Weights of a small autoregressive pixel model.
Model: 4.35M parameters, arch transformer_decoder, layers 8.
Rows from block 5 of a small autoregressive pixel model, named by matrix and row number. Rows with one number belong to one neuron. Each number is 128 + 32 x the weight over its row's rms, rounded and kept within 0 to 255. All counts start at 0. Numbers have three digits each.
After each neuron's rows are labels from the 100 images, of 14976, where the neuron reaches its highest value: "strongest on" is what is common among them. Only what is clearly more common there than usual is listed. The data: coloured fractals of 300 iterated function systems on busy backdrops.
# fc1: MLP up (model.blocks.5.mlp.fc1.weight, 512x256), inputs 0-127
# fc2: MLP down (model.blocks.5.mlp.fc2.weight, 256x512, transposed), outputs 0-127

fc1.214:106175113140118152185140052106110143049095149181151114097113119057102085071094135089112129049117132119147145105137131112171121122140126143133169158059082117100074054128195059116180105138107101139118112126122086136137140105163123103150104188111149158103105137155135118165142152131087095135139113101117162121144178113191128173115122184101177159158116132096064162146129140117142080114164
fc2.214:190069144136100109091116170107101127160134136123133149123104159126126146177127114116160065085123096150147150124057134226087059167098144108110098174163104154105121128140120156111130123109147111119120138125132118111109115142164105131101115203147143149117165121153085137093145109047074167167155106075145132133129099084110089131139136168149104129110182085097081194114127193148163139154109
strongest on: orange

fc1.363:105146133110108173151132080128109186087130150118106165162168134094119148095138134090101161093119057091084145109136135163104133165101131175118112213070176172074158116126126095142100087143141090119163122158116103114106140119130129158146135147164101169182074139134145152107153122193115114101130137124085163151116124138167166133074090125137100029114176115154103141091134093152191155129160
fc2.363:158117115169111122091078139147152100107088124166116153099142130122179140139119139123117155159117186113177081153096148118131130138132094057127115184169119114084123086100143146097076149094097107166117102175194174128135209158135145145184107122124133148111123105040132071177140074176138156128095116161100190157130131153190105176121100180150109120134056122122127114157081185145187157112194
strongest on: grey

fc1.1:175137123196152157159101077141138091191157085168217147124180155148144163107126124103123112055141118133143139144119105162176123088134073123136140176160120106144132132058096172185142120133143138153064139134138122147082121133144110120092113097158148077134094110084140167103103165034173147094145137144139080132160106131071088091107114095130165160135160190155121151087107169121127167140139
fc2.1:172122099144154130090119096164140118104094152151104105107118137128120128115130157056091095110123140119083086122161155070109133166101143164088140146162115103148202095126139144158138070065057128090144099188089117133146084136095163130124145094128205183086114132117066139143173116145153159102132142123144210074076142134112078142132159107152181068161132087207077064116105122117134084175147
strongest on: pink

fc1.220:118080150147131095101162076143140141088159108122111155115148116069159089165128103124116142132135130177122132105080100140096157130097129131132079146134163136091106073169104138129096151167095087107024131136118155097098173185134075160140150118061141140172146147144095110105110135095119099131120107103199174180153118118113092104053098083127109181118150147184119130132133069134115168124254
fc2.220:122153101176152155127197168068112137168128106128092161146141101090072176118137093166132104088141150094197127149147128146101103090097182130080183136151100118163074108133124122128088132121086193131163153141161085125130088099149168168136172105127165116042088107100146153113078166110191222173122112113157142124092135129138179121118177126103143102167110148105097123093120135181154139070112
strongest on: purple

fc1.48:098104139079097152119128200093128149075117128130130127157137174157102153152111121141085159085115093120127114152130084142073156117139110184158143157067142143166164126146089114139111146037144099085140098110151103097064157117118133068108154100091079123077150095081144134187103158073191113139173182142131164128165129096132139113150089176140134108130136104130122120140122161138121174195104
fc2.48:117122122079121109115128109103138113086095133125185166105155172080144075157087152142200179129128130144105120112131111113107173160135144136084058141126076091122168099090158124117095126129145127138150078135058190138089127106177192119157160195118099175139080142135055080166129110150071124093138115155150137185161117167101126138129122133167077095096132144108117124147116081144124129158156
strongest on: orange

fc1.280:138095122132125168108143089089098108077118111134068100172124142138101106116120161122178157100139151172158144151144164157142218109176160129103138108096155108111097095111128075118154170115143164095063133152119120113056154113154178129156150150082125104152123129134159171155112124148136116168037126113123078116101142148122125142137079147095095117053079109147119124126085086169088155177185
fc2.280:091197126083096105146069148176153187090155063158134165102128132104077164152129160169094114161127140107097128214136169144164085128166086161142173127170100120136109080120081108117176136146110098114139130097159101131098170107110137169139089129132108148100114113190078151145171135108179177092137145135104141113112194094166150126147162121112114125150118166176189130178086119216099118124113
strongest on: pink

fc1.63:112147126126109113130160101058183156098094144124129161185155142199089134109177137116123079164118161093105202081138121101128117092158142136140157128124120161059125189139089123102098120132127161128132142100085112115166156157072126141093175119145156118149165159103153120109102104137188093081146194173099145136137173170089074091098147171160122135124118136087132201160138124140123123096141
fc2.63:174126125085146112141105131129082195165151142190202127142112069113161106194022145128129142124141137127126138120154204140147118126122097131172150074113091155145152100115148143103200157103117095134137081165125098100098120163089178131138097114124113069079090105125092170094115129075120124120149094148103126105169143072123134190161111126091143107160125136159120100130124136153127175152088
strongest on: yellow

fc1.191:128146100066091075147177148073077132095114124128157044121115138106136158122108157120113141141122065068129140149131155146126099084127116103140063127105154143185134156120063115150102102160182133127133147066112142137071149136095155050124163165147169135096110113119162121103110071076138074166172140091177192154137105137085136109143126111136134116169064127093118087143131116157128119158183
fc2.191:185118116146223140130175098184153202132083113079104163151151081185116148134067135125106118126154164115089089124116100096181183111119107184149070161161118149080164085095103150137113098140135140125096130147139144134101180147151077142091076120148139124167150101169146153094150113118094105105090069134148065101155077097077110181126095119181115123173170148145133104111084166091179098157133
strongest on: green

fc1.273:123131108114117121133150141119172110129139084114091136143175105142029133099169156171116092148147106158139133149073102101091145084121098133125150135158077118160108162132075110169095120127093128167115122110106134103152142142212088035136183080151185103146113130158154112101118221101128134150133107143099107124094124130114153117107123081150157139101059141080080158104152081091137074168142
fc2.273:156119152109101079152127101100087110132099072130088093077148138114158078105183173094149189118124121088166117110201053141101113129162150104094152197077135149157141103152148086103102181086125098159107142108061165156139120137126166101119152169106115104151129114131102100172162150074114112148090144101131176107147132118172152206102132165089039153169119100112095112137134151146178124137152
strongest on: white

fc1.153:186135067147157099177123199088133139156121088161137115126196117186089099103103182123116162113080162141093155100077127138181147154088147125164101089113104146090173176165097111182077102138125126108117134110092097198083136107122064142109138106172135143079123107184102133112136109130136100087094154127122139131122126072143116140111141168127078081163113163116113120160090095127118103127185
fc2.153:122112141134177132157185045126105148156106139112161130141140157131209128094070098145093087132132186082139121077140090150104096076140119140120090109106112113166113107109151117141114110166090143147123107187112134137075125124147149094131140119108168128085125168098120108130109153125037145168107117166142064163094132203114127086090108086102125149162174135183117103131110076138215164128058
strongest on: yellow; orange

fc1.284:115162091102118114179128130114145091157096161131148116156123078060131146191122114132085189091103141152102085077095065174156108182146159085191150145164131171141167142111071083174192113130142150089139120100099141120116094122097128149133107172107096108144172154140107095115099146148137112087201066071112117138094153049124100106056100112128164164126099069103163116086124123149103161189157
fc2.284:169142101194166202063122118124106128137072132103075121065089168157081068096110085096140168130057076089167117105119082122087142067113119151068092152167098105169081115197125120128145098116115159111132116127165125155134131139203136140159138070088223142071126078126166108159125128097173122130134138156123187138164134107160095115170169143132161075162129140141143111102154171096140101095068
strongest on: green

fc1.367:121134088101168135187132140152122194149149124114176155155120130086088139112106081116111080144078106176092176095057072192147098097135118108187143131136112166108068105101132099145121113112107105103114122110112163134143176143132161070063129173112173097153160118141072114140138120166091163089155150167101121150119126073173124170159110131068151110066120099114077164160128138153107082109100
fc2.367:106108133155178115125125115145168232132194134149202119161093088143153124121125173142098092149163151150085113094159138079139126128158121110113126171144114101162085076191125142153102180096157134104090130075150123090128114165191091123119184091126042166128158148094089133183097130116135117102148119171123136119146201124089149234172116080119102116116163114157124114115148159125093118152130
strongest on: blue

fc1.91:144128133151108089150151079115137133070156107097150224117138080135123125093115123114133144118092139174123116166126105150151149199157142080144098143094124119149117158115167139123074104170098095157127130160157100091093141101158179112072125074162132201140102142114170169128108140163121142090136145124155144195186150206170102094091055069128121139176105174117132176128115137075113118194202
fc2.91:151125155058148086138143082142129172097169135140143102168130127106161122100175103132155106095097092135126160095181142168061014138104096078112144112140164137169127171119077110085100217092172160166126147145108147090155088131175187173153113098100151086145168109081094158112124039102097143102082126125113117050142193157139134120185140129088208096136108104132164166108154142135122096175159
strongest on: pink

fc1.71:173103163125128105106163130090131096089096141118101118108135128149175126104136131132149033105129128081098120127141167088176132120135185127150158206083110100097127122140102134119084133135105123096170108143113122185145130117122125092141099081064157120135180119199105097120164092128143135127166135181171121161113080113142146151178143107106131101179118125124185115129108088159104074101108
fc2.71:099115093113109089164108120107080125117181153149180116130096118144140080115134122168125133065129151097148080095122135157052159142101111140124152104133119090125204093182213079135069215170081096103090133137118153144121150120162151104161137116177139115088141150082146183122119102115142143107146185136119130109129138137072074204129132135127149111145114101111114088155133121083183124114173
strongest on: dense

fc1.260:156118207122148110162085117121059104181146069075115119157158159150068161117141151092158078090104062111165147091149159181132160144146137146151176117147149067108130174130093166108102169129137151114116161100157102126112188156125137126175109152115166153174136160132150107121122179054172125101185121105153090114094136115137129094082093107141130184162156172129111146124056091112088133099143
fc2.260:116084095146126170108166152130170186124115158206194083096123155098172127161185102199114120106130111155070125114173118119108137121132100147087161139134111093148088064133136101133151110108179131069115148107121196149127163089119112096216124108129147151095109092173122106152145080128173149118126147106104070140106143116154164183101165086111148104109157128079170140067121146102160124185148
strongest on: yellow

fc1.459:097160129151138106128153111131107080160154145135144108087154120132117118105108092115128188131162091080183107119175090131110132119153171136160146149132142162094125103126057090110197124200132114110154079130079088093170168139098184170133130081095129076138113089089102170106121156190139148114181078069119157100096196101136109126090154117148110090107129149137134141148168138146157166118160
fc2.459:152099111167166090107115091141138157164100105112079190171139165143131154111137132128138161128083089142126171137063193161197131117152050124141098133085097183118121132134136104109145148122129101137132130177134131133147107130104149137201157083126128126092123167115161162103153120087147169149136159126167153128144167100133148148174163132108066125142138176087109094068150114078115101177135
strongest on: purple; dense

fc1.109:091158091169135079154177109105106168132078145102081140127148192142126108138163095120141179118183145143175131079133092129153147092198134099112087172103134095170140114138147046098108112159127162070101115166115072165094168117055101110148113145188151138124124151088203144151146138132114093158166127153138163112089137128132176076169090131155081122145158134082105111132168101126126125119065
fc2.109:111128186109197121139125139122141065147102105138162131117075128136138156105139125079085113180112204100086135153149151112135131159093030153142130142135175121168167118121111207188143120150141171053151153088165157144159091083183138158116126144126177162150167125124117058099127129190173128104152141111149127113167050180158088146119089163127172121112140120211121168129094189056090126166092
strongest on: blue

fc1.373:181118078078117143133146132109093184115070139132203096155062149083144092094132156107152136072156125126151154076118129157173137086153137118174053133124173133129136112097089137148090105152099080134065102131104178094085131123170179107154164111050125140138145163146138165132101097122171064139068103150162109131071100110128147147170148160146131127128097102013130134133077091178108130114129
fc2.373:121163127147138129157085062108167126121202094153134143140142076146099163092111141113076054131088101198152117171074167126130150098113164110119098143186112159096132151137136144091146113067141144127132145168116066135145081122088121133068119108157080199158132152110105109206119121135130137168089172186093119154142098118131098110109157116100131176116172058190134165125122092133118122123114
strongest on: blue

fc1.328:161141091069135091199096174098103165162149058107103103134130134159110147207048101112118131131101101148165140112135149185140136120153144135155170108130085110151156182148091108099150161172150159165096123100061147183108151065116099196123203137073163128157149130098109086119132068123121188155140161137083114117056159114154101095150127158096065070085128118133145079116154094121120148120095
fc2.328:125083198048087136166120130183105190117171167194142128066118090139154116114098164139153094226136166136064125098150101136106129165167069151161166080113108123126121113120147148099105127123149108148154082124182117133105105101126175096066103138156143167086117085099134153133122168077076129071102115143167108133127169143141127163133138134107087111127109114151129068157171201178098123172104
strongest on: yellow; white

fc1.375:071067159093125105127153105073071180119169149096162200136111107147139158111187169068110172109079094102163104078096144135063128154145147096115122107120166155179142089142161144143129156140128114120103144077151085130141064210081156103066131127112141155127075139123076116137162198119098128178161113104174127133086137161135144142094164111147147099135147129159109098176127173167125147128096
fc2.375:181180120100148101125082151159146089145111168167135152128142080109140046128115104153095132094183185150110085181180085117137148154154086193087151137149132189072095114090102118119133105104136165115144105107092071153113191122139156139144173125145187195103152143160099090111108099183184065110111068116115159117117142106093088097140129091131107156123144112123056105078155119067137185083095
strongest on: pink

fc1.250:122114127096106129163149081158108166101139093131140100138185124117100098115183118128142108100139195163121154168138053165139140192115117139125068094123180200085136114182067105158165116188087144131153121144126097134115180118149120118092182152132150143123074134080155108140130128151149170093150110096116132128098097136059144165152165083091178160170169001169086162151127118115147144142135
fc2.250:154127056151085146121182132109123122162088166134098117082112143147148162104106142092124129124088128132164132088147132114147101134163114156124115171103158123122148154120068095219206166152128159126152087106146144133094117079147129141185170095167141159120149050128054089135127165125093124124070156191165099094060159075165087094059157150141126087140120110174147125114173064077161130067086
strongest on: blue

fc1.410:187129126187159085179109144070120117151105080125219139168120140110114125139152169141137091156157159111053191197116105108105183144097086080112119107149175142202130156144154167119152081181133061097094159097136094126088101119118166115104149077086156138093100124132126088104075114127118166097160059064145073110124131175130131179118158128085128120086158138150162076097117113141157134128094
fc2.410:120129175176161197134174056160104136084102171079083158094139142138162102085134100175117153117123119153097136117100169104142119155123139135066175173084179112029172108103159096137067145129156147204121084174134097082123076114121076138141128128169136130154102153153143167141155132159072150134082158167113159104131170137143136089199040132166111157088100147109119084091109140101095154098135
strongest on: yellow

fc1.380:118136043128158177138115095111095106104186159162073065184129068118149118112185136091128176189093101148191147174108135127170190101114137106177100105143184127145165097147132112125162092101135140156101059158130079114080153086111119124111111080149131076183103118112177152153158149111109155076111120160043063078074185119158126151164091159146106126123085116128151113115117180163106144153130
fc2.380:092138068128120080113096119112114131133114112074190095136118015146143087112128112136139100138151202097090148174165065099157117151116086148112148154131121075126164118105103110134143125118119131077121168123124149191144148133169137120085191137113106083131133143167116125102087094156169190128122182149129107145150095140123143122178159096120140123184149178142153175111181089137148107130158
strongest on: white

fc1.338:073161147144133094145168165143100135134135127120161111199122200074165165147097159154195135113111138075175154166166091164106124100093095171116129112125168191112089174187148078189144077096081125123136082151135090159145135147128083069174170132124174101102112145116141139123142058135099111088150097124095100166093182173153158110087128132119153121143054122100134090107091154136123080138124
fc2.338:126180102083174140106087110150194152146133106167107208105119065168163072144107128142106105104114131170105106136107111071061138104156183109149114157094158125138118111131090166111141156131130117163169096144146120057154096097133139140113146119181132102132124160102079136191136108145141112159111100123123145159122117173092143091136159082091157103114100125123172174179140140179212152140191
strongest on: green; white

fc1.238:095139104076137092128185096110103166043142138164151151194098130140092098102071117151126132159107092099123205178158185068178135126111134088169141057078134170150135093106099093110122118132110103078114188117105099149132094141162139084134148189116178169108181159131154168115141101084141109140157148058134146105145118130159134135120156098173155171111102222147146134143126113116125066139106
fc2.238:095220117133122186130132116160151113142188108159133101107083135147139105155131124144194167091112102082146168113136134148108103081092124171113127103134104148126063178103103111093134147169158158151109129112132138150120141150110119138149138144168080147151142110101164096144137180100101104112126147116125083127173120102160160136087104143225137173125151096134130116116108150106201043067160
strongest on: dense

fc1.445:128137125077122144125171138134187110151148123123125137163104109126148186191108104126178155096152079098129144189150143100147087064113111158114142101080143135132092130048137125140097119115079073111152114157145119090110094080167164154125133070100073069150164158135080129099090142195147128208138139158087148119123156103130101158154122105085159097165175148127144107123184122159099103122093
fc2.445:149133164141141097154106132207106146122126111153097128097171104118132166106187125145093149142128090135127096072119094123148111177118118083126158134097073143167153182152146133111176139112169110081169160147147126116220133149148112092124161161105159154160110139145151123133127126135111147091179100134092093147160093092084158120107165132170134116113059091122074148164131128134151122100085
strongest on: purple

fc1.361:068096131121126116096099134143129136144143162203143185108102108092176108098177141130125096079067121117163118141155117125148147141126100160127071066128120133165185161113119149150066130137143148094099065159073109164134086093179108134151112128101122146102109102108167149138132132128127166152166127112087152135151150111148095174152177180080121136173166075056173100145113112174094099122194
fc2.361:110177175148107145096174160115080151107092104099125094113114095126186141141111089165113107146177136166115120114115126118111091086163161104066105113150121098110146139162153096099152053161203116155160143151177186176109163136090070110143116106126044140149163176142157186120118140103117109076128157108182129066144087129133134137128140118113154124106089073147153147100156128082129057130140
strongest on: yellow

fc1.8:087124158109143190121098148086095117087146101129118098202165114162080149064105129101151070170126115097124118106172151120079119161092123156097118210136156178091092098157079095151082158146145108103114099174128129118120099140126088150119173150100141127074127155105095161099082079140178138109126106132133149121153099095120129141181111118096153193120063110079111096150090096099165185122099
fc2.8:098135152191078101125162169130141079096058131154149157110123177109170133128087154089052080160144140110126164082174160105146117130139096133144102149148128159168117090136116114152147124114116134080089123138093079219135149133182155094193065207130158175123146073148100111094163148114111056157145166079130098069132065139164126074130157152169131174150172101181179171128090120167170159088099
strongest on: grey

fc1.128:136146107134084143099137127051142115037103126147159147162103215187089120179140117152152174119124052106113116125132087078132174155140105145127144087086103134115107130123132086087114087138118160100147087159121121133129143108089125125153160085112158134169122084144102097097114099090142139153154109103112169161148133113121144123128137104154117127095129159097137192110111089152089163109148
fc2.128:159120170145087103157083115142074182153149074094153094112113118094126132075072152142163150133140137110076121105090080163138113050140166093158122098121153099133175128147118113153243209127125141119122139098071091134113164156159117173057102142063154127197157158160126135143078138134094104093127115112151135058104092122103154102108088133092150127182138148179126140098078123114075086107182
strongest on: brown

fc1.466:120176169083160114098161123147119151078136173125089067160150087181120156154111073064135152123155104139133149131126141131129131141078158084151132154165153133156110133114104108175203061102104179105131131113086127111181104129141154125148159166121155058147135152117106146133142082094147154130099187118117143109048148142133129143120132084034120071113133159130125164135099092147161135096115
fc2.466:135188150095096169116113113090124128148126155164063184071112121181123186178190129165091178101098089132143139092135103129121150152143126158074078117128138133149169164103180158123135199134134102124115070163086129122144126169140133189139116075110146123169132170100131158132181098093075159150156108121099146087167100154170108113134131151157136100070154139141111124100137140075209082077145
strongest on: pink

fc1.229:129164119125130135159095117059076177164191131049174166117150155120139095117100093117182145130103128058127162124079149159115110127123136053151120169113090156106106109123096136078155101137130142124107104133198056123101149105158085089166099141200129118079103130116214115144123130080125158147167099121167103099226107163110182178142111145122098140142154119094176100120103131137135137147159
fc2.229:146127118100134150071164160124172101067092129159129045096162105188108158166063143110150119172109116114178102087091172128108149157160110132120130131101153092132046144066104104094149161156179102096111112140101140134120089129120083117115120081153167167167150125164087144124163150099079098094143099156163084122054170139185135117117106096104148118083089111121178135140089142089056086065125
strongest on: orange; yellow

fc1.303:127106131152138124107109165160115088094199147121103164125186104131167162182120089167090153099103099155155102104097160160091117185176092111120116085161109103070083161124102130177158097110097069087123158133181153128129154108152135081154090173157142133159072146163185090114094170116100133155160168082142099106140087116108089149148084089118150147132122136129121128154180122120165157133171
fc2.303:143173138139074088169122083126159141123134117111135131065083172102129166100123152140098176171144156078197192132129133123109109178095132110164157121121121135169140159137153174152117080097103137192130110193094122126127073109157074125137150053169182132111113153164148137124133113152142071167091083127118169186139157115159160159209076152129134155111146174094121103183080185139161122130119
strongest on: pink

fc1.183:120131143144133072147094117134132165149129172057133114146160135111094090112143119167078165107182076147151134146110151136088141086104116103109221154135070096108144081154058086053093152206091106116071165105085149103102043146095113123138173128113082146127123207144099136086176135144178118104140166119058162178148152112127118078152177138140125129148093127159153174187132145122129065049100
fc2.183:135150160106135174136157216108103169141169129193147126138128143151100133108130102090105160163123111118115173131097132114127162158165087151157066148102116200122097164105165084098111080109140208087119124122150145178087183097143128072096151168142120153112042150133110144123110137174089150076092187151148098149103150151174096202187037137113128157180111150146123128157143139123095112123163
strongest on: white

fc1.294:160143170158119116076175126057147131105067134137174125186168111128141151099065037157096072098135118092110124113155146107060109141154144082171165107154143094117107170142157082150132124187130116229165046095154142122139125136152147081105164123162172147152112157092168139174122076126084107061183180100171133129116149070107121125180153126137149157118139117097113080124124128143115121056110
fc2.294:094126139118102112106112133155113165155131136143132111127127144188158091161060151103120088115100079124202142168169100100144139174078242130182106173141127174093159155078095133116072093096116142131165102082092090160096152136143056182160116087125157168121113139139188129160120107088150140118138182165163105181152123143144167082108075138135076121076156172187197064125125174082122150146121
strongest on: blue

fc1.370:204110123156105081097178192116164111102176138089062098135090183121122087125036099068117152093149124161154103095056111137129133085149153107082136170110159133087130135184134151171107134096093114089139105173137142141126146188103110102120093105127152168119133106105099161132123148146154139155165156155189196112105103098114120150193160144119163115124103089106125064130115110172154128136125
fc2.370:136155151201119117128171092143096152136073103151106142141095075131159132079106134136143146157127169137116208112165095085086124129094102144143125143149128131125095164124139143129162129170184143141142116136101141109150158065162110141094174163079123154184108127090114133058095102135090133119083132143086096152115188147095150073078102146092109140108089173137124131156087164108203094053133
strongest on: green; dense

fc1.432:133143113171136071106086165161114085130089122098112161122197128168089157111074071099131136172156125156117148109071180148105148078156092141151106131136124106150145067142139179106146142068098121179199140107176107126128124185085104115171131160125091143114089164125178134127153166083160123113136132100126137145192131197062111128149073179121120100143131152154156135103084140193156178167084
fc2.432:118121120141103119135133155099094108140132115144115071165116131124097097111130108168135129174131128127095134107079117162108036095104134175224115171138169144149121169108129112139178118123124139109075143129061107135144153063107148172160102113146132097104150146130140149170137155103076159106068166160098089125119142148161157120094083115137102080106156119077185137178082182136128110137152
strongest on: yellow; orange

fc1.97:109166186118172120102119134081075110108067153089107117135112099095136133139075067138104168084153174097107162131120197104069132140106134051124094128101143154132121118173113112163161078096102137129181145112131120089109102160165134188112086157110146142119136132130099108092141122117084098175095155106131117124181124080143160142074143143094125113159124127074106111080119129130135162168116
fc2.97:178129099076084185124129119075121102083139120165143110127163101072173144144105161109148137145142153128166121124130053112122131098166123145133149153136147172129130153145119111193068239111099149170111141171092167139131116107149132143147207111102075109200128086233133119077151154143119159117106191154128178110171130142100086127064151151154136132134145191085174212136164148050095141113104
strongest on: white

fc1.301:126136132146136171125104159136136108127183149075111109118101073100094091142103113125136138051136134167143079117097127112134163062128109128119117172168188140134102136158130138107093193122196159150115124103114165129151141159119096101117166091145079130165120120188122109141170181123174130136059164163154130067109137055114152175108122140120097084061132125090065123139171118081179183110119
fc2.301:137121065125103133099157157093138150169114086166132164136108164155164101123112156145120065075154127130160124112108116101219106055105086123174095151156097092131069073098122153108098120190180197127071114175135107150079076103137118168151193055107119181121163080102118153154135170130086089155104093129101073122151140157126171137115137123146153140157135087138137086114166102160137133115171
strongest on: blue

fc1.248:175119161202142135132153132138106166177091122154173122127127127098083087110181136186140159084123153179124127150113111189079136143137172087099134148104090127167166178129074095186173163111095143139131101153096141163132167105167088116148097154139122087157125118166188123150151170078098111139147121137157123133163102081145149108124132134156245152093078054122142104130103100108127075123084
fc2.248:105125148132163126171120134134132172103204117085109093112121199152168106108069139117159124166122043120139152152137109105155138110117129093169105148113095103080192161130123145114047148162082138152191140104090147089125062177156111136150157151072102121119181141160098127133077081166104136087096132104128114084145128105128104105104202128165050130159064132115138138125154113071121165064114
strongest on: brown

fc1.165:127155081102100146189185121072200044198089172116060150118106136150164101130155077125100186098077123132161149143134182117109112137128110153118063129165137092076081128136146121122119115155187097122126082172143116065137144096108173153104081150117124076147145109105117099201133151117144146137122119123190136130083108148143129178168134151172107113150115167100067145109084084076185083141161
fc2.165:124085126124130135073122155172128146115186158123154193131160141106104133101035143144144122142094129090168128144176111181094114113164082055163132121117089165174106170169118062106143120175156087078123160072064160181059138167106118113160090084072115164095150095151111167108087180113140122110069111127146142082174137116128103084090115139054123145141113124180134121148129105145133131133111
strongest on: purple; black

fc1.115:152108133136122142100127140081108140119167070099183115129187113086086086177197122137116115124126170080113101123116141129124148098152120094168168177130100098131120156106143114101099120163155108151104176097088148156151108127094184151135189193167142141126162103124148106101124171120123102084148131113090118140142131139127116143086088084145144158174178170075152127074170058149121097074122
fc2.115:158166087083105046114150167151100086130137150119082126147113044124101107151081095125128159110128148145136122106097156114180109059131075047139111162115180096187163120136078124140094133149162161125146115100137108128171144151164146143122153096071048154125099090126145136143132119114123147154186115186159099149126193109156165094180137129118149067184110076147090155121163092153154118158120
strongest on: orange

fc1.163:097126157119138112074134168072088117151150131126109108146118158126107144063137117212104171167078165121130152135073116128115084108150130121158134160167156103122114130147106087158089148120104151084154117143113148136133132069106171121071109108136063134138138157062155124086114108145079083130161165107123095114064145163165133078089138152076170150169163099132146202133144116097126094095160
fc2.163:108110098077118156098127105192151107189135134146118193140039114132108124121078161082122123116060157105110097163229146121166158175122098156143143124155083125095180122111141215095150075155137131145190112141073122109136131170118168167138083096155170087076142135148101140120154141150179158095063031190168105129120112094151149077108102127189104146139108145109102159086111104104124189168107
strongest on: pink

fc1.376:086154144069091155145097153108084154144107141089134173136120143115079069136124159143110141065139141118079128124185124104064115161125141148108124137097151102117206131112144111100171099114152103144163089174068094162108130123093203208145076119080153123073152131125115122180095137194115093110151180167121150130173153128121168151175105131153154121144202112110107120102064179094089139145097
fc2.376:161104120169130098111138141150154136132142047091106129122092119146129181176087085157122119109111113126169123156070094069183175095089122178159167207063119157139130116159153147192114148103105154106086089145146144125135171154163061146149128148100113152138117194102128105170165172137122155133199203097072162103146087183211130140133113105139100103098081141145101116104090159149118174141133
strongest on: brown

fc1.13:104152081139051120079128157149105123135129163126158139156111135094117170115121107137150143148128121086062114155140142186135123125118141129178022161113077131113169130122122123109148147101118137120087134126109077086092116134080099149088156119100151159125134104168128129131093110142176131174134141175116138168115117148055139139141165208152172083197117108116126072126109090093113108167154
fc2.13:148127137121138127126149117083113113067083144057125127109087140126189119131083145110156144149185116063193142109139148092141099124156154145126193155152145100118128173124142117148148123088126079125115154094137175146154170151153167076104102131136143155125164122097144105138133165151131095161148139126109102089105109103130083092147123121121109115117180096119184113148177143136122132092182
strongest on: orange

fc1.3:163120173157111111146132087094123133129153122103152076155103137168096133176098127152158163143154152143126180109123087137039113163130134139150160148127102104147087036128054150154100127126097132180155114170148114105179164085127093110171119114141074095145125105168178089103115141187102116177098136085094101181097122121085097179091161130102191157138159184154172155118048089159171154112116
fc2.3:163080133122165111097135148168149106187098097096142136114145136140089144145156191162129111105118147094089131184137174139150124177119191158170120120141165112124080173147096076165126147146113102101078150121112094147128158175127088128120104094057177128124148158098048079169157165162133113070114139190119157163108113106140154175129142161150061168100139111147144102200111138120179146106118
strongest on: brown

fc1.473:080086110147060106072184102114113113089107152183097196095111161113086157110169126239176154128129169144119108173097139171137137188096134127111095142161162151105155143177105112121130170132136049114114142125134162140151184120122083063091134122105144124154117161111168102111119114102112123159146116143085113121115123040202157141133061153153181063121181184106175100169102092171058108116125
fc2.473:134089108130067105099120088090156129120111129177141090142150083158131095146203118085069167100070094152108138097087170176118103134147080136112166084149130156150107104151126106096120047136156140120103084151142119125104110133123106165146096103127113105057092074111115083124137100086055164131106150074117065115117066143148134130184141129136165161134084169127096128148133134128167107190112
strongest on: green